Rows from block 5 of the encoder of a small masked image model, named by matrix and row number. Rows with one number belong to one neuron. Each number is 128 + 32 x the weight over its row's rms, rounded and kept within 0 to 255. All counts start at 0. Numbers have three digits each.
Before each neuron's rows are labels from the 100 images, of 14976, where the neuron reaches its highest value: "strongest on" is what is common among them; "peak at" is the part of the image that holds the peak. Only what is clearly more common there than usual is listed. The data: gratings and oriented noise at many angles and scales. In brackets: how many of the 100.
# fc1: MLP up (encoder.blocks.5.mlp.fc1.weight, 512x128), inputs 64-127
# fc2: MLP down (encoder.blocks.5.mlp.fc2.weight, 128x512, transposed), outputs 64-127

strongest on: sawtooth grating (56); stripes at 0 degrees (36)
peak at: middle left (28)
fc1.334:131144125078128146144177088097111103120161115146131140165136133125140210129085086116158076122142149073128141086079152087051117160184153159049074150122166128174129078152133180124126134096130128
fc2.334:125113128150062132131149111082145130120124109160099131120132099119103098125150135123105137096086108134151137192133133153138126129134093125244141079130137148086151157119130123144049148155141127

strongest on: coloured (99); sawtooth grating (59); kind: dashes (36); stripes at 150 degrees (28)
peak at: bottom right (26)
fc1.340:135155120084095197130131149145124106139151190084135096120108156165089162115108112135143056204211169078156127097150100114101104099106120153047111152157150106109091142147202102120155110148149181
fc2.340:095157118143093129053121104123126111153117101135129136152153113108151128142118120172120178135125134098151119224074108173152140098114136180185126140141090138118103130140174128088059112142157133

strongest on: dashes (51); very coarse (45); square grating (42)
peak at: middle left (35)
fc1.240:103123130154142106145155030120078099114145096087134110148088106080132113095093150105168143076168135167132128162165148105120084135187084162075122093057154115092093141165094117144107166110145090
fc2.240:206129109159117129104122157117140129120128148101143160132157128124156125156141121134094069255147120098128131051174128101124133127128153206150140136188119105145161125136174134095145074142142141

strongest on: noisy (97); coloured (83); low contrast (78); very fine (44)
peak at: top right (37)
fc1.262:150064114105127142102098122116098109155143137078100087138133154186017139151130098108130121149127165143182135130118147175091164165143157173119195100136087149135140079101086145105112103091089059
fc2.262:144144134155079127093113135153110103070110105154133119161133107145213110144135129149134171126114133121148142093189121129156140121131029182135137065155121109107078175153141132140140069096089065

strongest on: noisy (93); coloured (93); dashes (48); square grating (46)
peak at: top left (26)
fc1.434:081137118145152135120159161087084097098138123109110152102114147118142125105130104125108132155132148120132121132145145205094117085145085186094134069124149118112148138094185141169159030096143114
fc2.434:135134139101108121127114154202180108096131151136115158116158163113117135138143120114105133195088126095125100141151119123147138156134105130112116125153144136088177118144082160087105221144087119

strongest on: very fine (84); noisy (60); sawtooth grating (58); angle: stripes at 90 degrees (27)
peak at: middle left (31)
fc1.459:106086106067130133183155109130137117081152186146129133137110101166190139112099147067166149148155142114116091090102155053099174138187138094032129124134150133146092097175168144133135112131161089
fc2.459:116097129109112135179129123107090183179142129099092115204124149109108145113141106133124190110031111137120152154134155124190137133125172145134165163126149125143104114160148132107059143178068134

strongest on: square grating (72); fine (57)
peak at: centre (41)
fc1.439:137156106165091143143088128209088109086158114057139151169139114126127127087119129111140096173139141112128091172137157125085073109127101137107096110091112115172105106151120116107110086152176155
fc2.439:143143139136228132155174117127142117058132112173061081184092149130151148138130135134138145143159125103141130114104122153184126115121027216079097059141137123142148122099113119164140119183166062

strongest on: dashes (76); stripes at 165 degrees (29); stripes at 0 degrees (28)
peak at: bottom right (26)
fc1.258:088124113124168144168151062122131080162152122070155070144124070120163089120064175096189097141135146135119123166177119115063101078168076068087093069088148149149077155161069066088085121122141130
fc2.258:116101125074069141096104121201109099098155115077090159089117145143156098137147101151184119173179130092138062068181107085162127091127115195147107139174148156082077141119119112097094135114124124

strongest on: coloured (100); dashes (87)
peak at: top centre (32)
fc1.381:133107129167137144162140139115140126136126161100134096130135124133121141095115174099185092179067137136171145058112092140154155066120088162124173137123135142111135138147117131108141078151076170
fc2.381:118131122154147127070150119140121124155144147112150126156121141139106143198122077098076051130094092107122099113165135111123118153142120103146121138130121135162106182110166103131137130098150084

strongest on: coloured (98); dashes (79); stripes at 60 degrees (33)
peak at: top centre (35); top left (25)
fc1.8:098127120094144143147211127145109057052146121101138088123134097102140109140143175114131136141119136154162134135135128151120113073175063123141136057092123141111089141097126136151154061218115106
fc2.8:152103127113116123110145147139166100095131149182144113063158164168173156138102089142133121127164113102089071144025107097196149111125188113146119178181107148073153108152090133135158187065133181

strongest on: very fine (88); stripes at 90 degrees (42); filtered noise (38)
peak at: top left (31); top right (25)
fc1.128:213098124130130132106086079177127084110129128086109108148066103117140145091141141124097061088173151137156097144121108117073116063147029077144117078071138111156102078124122128175113078148134111
fc2.128:094167108101180124107117130172129171137130124148067048164137143130107119135108070163158121096165159116123158081105130105141144134128082144138147101121125138038084131139080139125145165100110177

strongest on: coloured (100); noisy (65); filtered noise (63); windowed patch (37)
peak at: centre (38)
fc1.144:135137116070131151190138107164166146121117110135155166188040162151145151119105153141125136111108097122121094175057172137130113136130148106169109161121120161048081111122153140094127128103159119
fc2.144:097074126199126129181153146188129100134132129104129116118169144126172103065112136141201156088077134133132198115183112147127114146127163120137151125168109113145133103157095117122134114100080151

strongest on: sine grating (89); coloured (86); medium (52); angle: stripes at 150 degrees (29)
peak at: top centre (42); top right (30)
fc1.120:108119124168054128154170131100084096116132120069139086130105121151139143103115139110135119146165144087140091149113139140095090083160075105087118128097138116202142100151136091083099109154084068
fc2.120:115123114177155118135137127151119149141123128094134164164105126133109152150116116143121204125106128136133118176122143116179143130124085107163131122132123121211155097131126134110118151121171149

strongest on: sawtooth grating (97); coloured (90); stripes at 0 degrees (28)
peak at: bottom right (29)
fc1.156:149196113081139135130138119136124086154157145096088155134095114115161145116104112138163075094186184125130161145092147102106093136185039089044143179099142111125112105156164118105110082080148156
fc2.156:135125114088139141133118155129133120114119116149131155178108100139095160129141129138107120161090153121126138125147139113110108119114091095186121106120143138148161172130144152115085167129206144

strongest on: noisy (89); square grating (62); stripes at 105 degrees (25)
peak at: centre (35)
fc1.505:137180103142110101143158104131070132096136090080123154109150137059075151137126159113087133135131113204121083158124149182127116143123132120131120094109102136119123139070148099050180155164136147
fc2.505:162097156083171131144113145098173141161140146135087113144103122135118167163101106149098137154116119149144107186108143125116162137119185124136119119128133113169167092115068106128094134158155194

strongest on: sawtooth grating (100); noisy (87); coloured (77)
peak at: middle right (31)
fc1.366:147136113138143166111089130132149092134141108077116099081071134152114119108164123156142178150120160143159110124084167091083136092157060166133164122121115120066083147113142206127141065152147082
fc2.366:083202116109065128168135121232104119064107106161104140139119110120099126103115117128147096164172103141120167141105129110108119112132111122146134088142128153127125146130136145080114189102165138

strongest on: coloured (87); noisy (75); filtered noise (44)
peak at: bottom right (35); bottom centre (35)
fc1.13:114109120120152135105121068116131089122138160056131143122149083103141083109070166031146117092143171160140083170160130103049070122135072053106144136136173142142075133122103132100106127108106144
fc2.13:167139125137197127078148133099151146109106139108097119086073157100115141126149149120161074092101125142086108092148137137204122136148158224127146082168148142164126087123243154146153069093147114

strongest on: coloured (94); dashes (56)
peak at: top left (33)
fc1.333:122121112149094108151125098123121132086148142142149076115132139094167121140134156087141111149060096095122137117140159074073117071135091083150091106111181124169080135109064053090115112112150154
fc2.333:156160133106122142145117126141135129135125131133130160124109147132120069110132140116128134166213151092121142122039132116146115132121081166097111146112125131054093084125147140156090042073131137

strongest on: stripes at 90 degrees (87); very fine (54); dashes (41)
peak at: middle right (28)
fc1.238:137162117091134113108158105177165103130194080092110145126139114093111120112089148132143086133192153139142167155135098182100106132155171124063124128089121145200141128145128085100065061105163088
fc2.238:153095133115106108101104157090191102124112125107112183169099139123141094165126133110124162109126136130106086133108125191168120124138064129178107174129137137145202066098139081101147102124128167

strongest on: filtered noise (91); fine (47)
peak at: top centre (30)
fc1.77:150169114109126134183141102150103154109152122144160109119136094109202111096104166120150101132151124079117055104146124076112078073136097046159068107091159127109160132159149067076126150129132156
fc2.77:159111125073102131065117165086183108153129123185145101136174154109170154138111148100107063139134116093121174098126143160115125108104162181119136043156126106145122195115131102141120067104084131

strongest on: sawtooth grating (51); very fine (51); windowed patch (36)
peak at: centre (39)
fc1.377:165091100113096155146127155135154123127139132061175135138110080145073143130126129095097111147138213135121130143104138122106117153147076149084146148120116105109209086137099141134122109144079092
fc2.377:143141110139133118092108119169065128109106105182120157089093170136148097119152129153120105109155137118138153171087136168156145131110137111235146114073129150079124112151151131078078102173129118

strongest on: very fine (87); sawtooth grating (62)
peak at: centre (50)
fc1.253:155073132155131146114151111144019160109143111099108137183146046134121147107103146085113172109115167111099124103128101140086124126127124141065112126138153123179149121168147125165154150136125067
fc2.253:093147132111116121166137117093166128094117117171187105057144102126119049123122120125158121051126123123123129137131126153177122147128108060136121154114146139058115097099134133087190130180073180

strongest on: dashes (71); noisy (63); medium (40)
peak at: bottom right (33); bottom left (32)
fc1.430:118111112120139116127123065122109081117138170074107195142107147111163127079093105071157074123165174136149110164160131067100103092164060081129127144058173085145092117106104137166092129109074122
fc2.430:121142143162200123118119133147115129117128138115173170158161097125126092130126155183090110117106119117115130152107119101237140163147150128120131140115136111180153102138164142077128102196088077

strongest on: dashes (71); stripes at 120 degrees (28); stripes at 150 degrees (26)
peak at: centre (34)
fc1.491:140153115158101163112182126135124092096183104052134152185118105165111153120110122148159094123184179111173145119162176135050145139154120141044142075129091138148071121157181166151120082166168072
fc2.491:100177142085221111176130136114167114090126154174144121122102162113073169119147133114154163085150092122159131154174123092156131086116161125133121128127138128180119108124122130133135129127191214

strongest on: very fine (56); square grating (53); stripes at 90 degrees (41)
peak at: centre (38)
fc1.352:131113111164125158099153123168047084165167164059126177183066091117103169118110156126130122151075155143136132141132118149040083122132129143023139110116150137145088144142144099193103103160130099
fc2.352:099139135127094124096127141122112110059133117163110129047153119128151153134125123118139165065139112099133120068147092133181131111132067123170097128109141147083138124100131125087144121143095186

strongest on: windowed patch (69); very fine (52)
peak at: centre (37)
fc1.332:147132116067045191099161087174104172149147083115114125193117091145120163142121158143107098110151179090132104136179112100125109141095177097128144116139118146104078172125135099069123168122149128
fc2.332:124191131116104120184114113138108126144148144142151107051094117144140116105115161142151133180148130109165056158088122125150134107132095251169133136110119093144095077135163125094051159091146130

strongest on: very coarse (79); sine grating (46); stripes at 90 degrees (35)
peak at: bottom right (25)
fc1.35:102166132142124116100133112184129128099130123115076157107109134105139120124146133138114084116126153104177096166151106142143109095137116150091132124096135080106125128130177144083034141136112089
fc2.35:193078122080120127131139123091101135146130124152097149071155109125136112127138133143126092127115132125122115081125121109155140146124132151145131141132136127112107073148145114126255066118092094

strongest on: windowed patch (81); stripes at 165 degrees (25)
peak at: middle right (34)
fc1.44:143148110105130159097107174134117130138119128112123114121089095127140068099149139092099131160124171102111123120099120108103111112117043157143155136140143103180155154168204123077176110094119101
fc2.44:167168117130176135151129116136146124121145112143178103171098142119127060145137122146116148172096118096101122113158124162184156141112132131167116115154117146151199072094165132120118084099178194

strongest on: dashes (91); coloured (90)
peak at: bottom right (35)
fc1.88:083087117142146114183125086102119107057139138129088108091162132063173098120102148087121096179087138145093090102168123053103068092149079096120114068125187109130097170110095109118116134151133159
fc2.88:157170148104133138153092113147148120124097168103128146175140165108125135108123117104157165112196103085133100110112130126127107151111146166175120161121150129056111108111121121151141180041149193

strongest on: sawtooth grating (100); fine (44)
peak at: top centre (30)
fc1.395:112158128069157109144085105127072096117144099147134080097133099096182133131083145103130108101102124120138136126066139118097115130175087068049079144074123114102140100174123070140182090129177099
fc2.395:141119107176147124122141117121115104148159104148136161194180088110108091097139120141113205082043109119132155097147117149174136169130161118186145091082113125150112131158197140059085181124160151

strongest on: stripes at 165 degrees (54); sawtooth grating (50); stripes at 0 degrees (38)
peak at: centre (43)
fc1.277:035136117177131141112143128113113149128178101080059130146114139124099108109110123160147217161101140115142171097081154173067136119135134172019138115135118118086090202155169139082158125149160167
fc2.277:200110106135058127112108086174097123092104133129168123127121115133137138129123128127126086090142122139151162116078134135156144106092102080113111161129122143187128086125103099180145042139191085

strongest on: square grating (55); stripes at 90 degrees (41)
peak at: centre (39)
fc1.213:132141084113092122163127121203079142130147100067158140201129106090140107095106163093125186087160186148113084172051125133121126113129070118076097160113093146175168122164131124115106090128118099
fc2.213:149139123201129118130145118163134143085141125132110135187111127123125115120145122130139239111130150152136129138094122183091122128130143072113114194117153138187132104120094130153145115130140150

strongest on: stripes at 0 degrees (97); coloured (92)
peak at: bottom centre (31)
fc1.419:098138120102123106086135065188173081133136094091091125175101118102114075118075131122154155104142144171142124179084134144136085159160100158133159163077142121116080124139197117060104095140159098
fc2.419:145094127104162137112107160085110088135114120098198149166104133167203160133123113112110148143166158151108115107152119154160125142169194155123160122162115143148196156140122139100220148150094202

strongest on: coloured (100); filtered noise (63); noisy (63)
peak at: top centre (35); top right (30)
fc1.314:133136160135108127082143129156131045110087063150115102151096098143167148155079167079090125125127111103093058120120126148157039146159108132138064092078139185114121141172145073105175153110107142
fc2.314:087065114132144126156118079107198129157124111135145136138123126142153159083138138136148193113080138118137227107071125131170112115139160138097161109168141124144140130146114102143118101132109168

strongest on: sawtooth grating (100); stripes at 75 degrees (42)
peak at: centre (33)
fc1.511:154167105074196186096064127155093112112178119086112146133084112149120131106124129136112131157127201137144172109132138128091099101131093163150128113108120091182166123134167125132103128130222079
fc2.511:174106109149132132147135156186146128154133111136095171184110129130082175129122130140101144165071090141113217085160142105119129116133143123135112131107156121216123184130129111134180178101162125

strongest on: coloured (100); noisy (79); filtered noise (49); stripes at 150 degrees (27)
peak at: top left (26)
fc1.435:090113132168171116111151092163114062103142126107106076110130116107149160127135122085105147118124167149130135083143145172142115090161135107137090092063138122138173178162158094115145115174144102
fc2.435:068137105100149147116117074080179102155102103116167166101143142100140136106102144120181163112129106156080118164092097182163174130101104174126148093149084139142089121149151172091108111136136182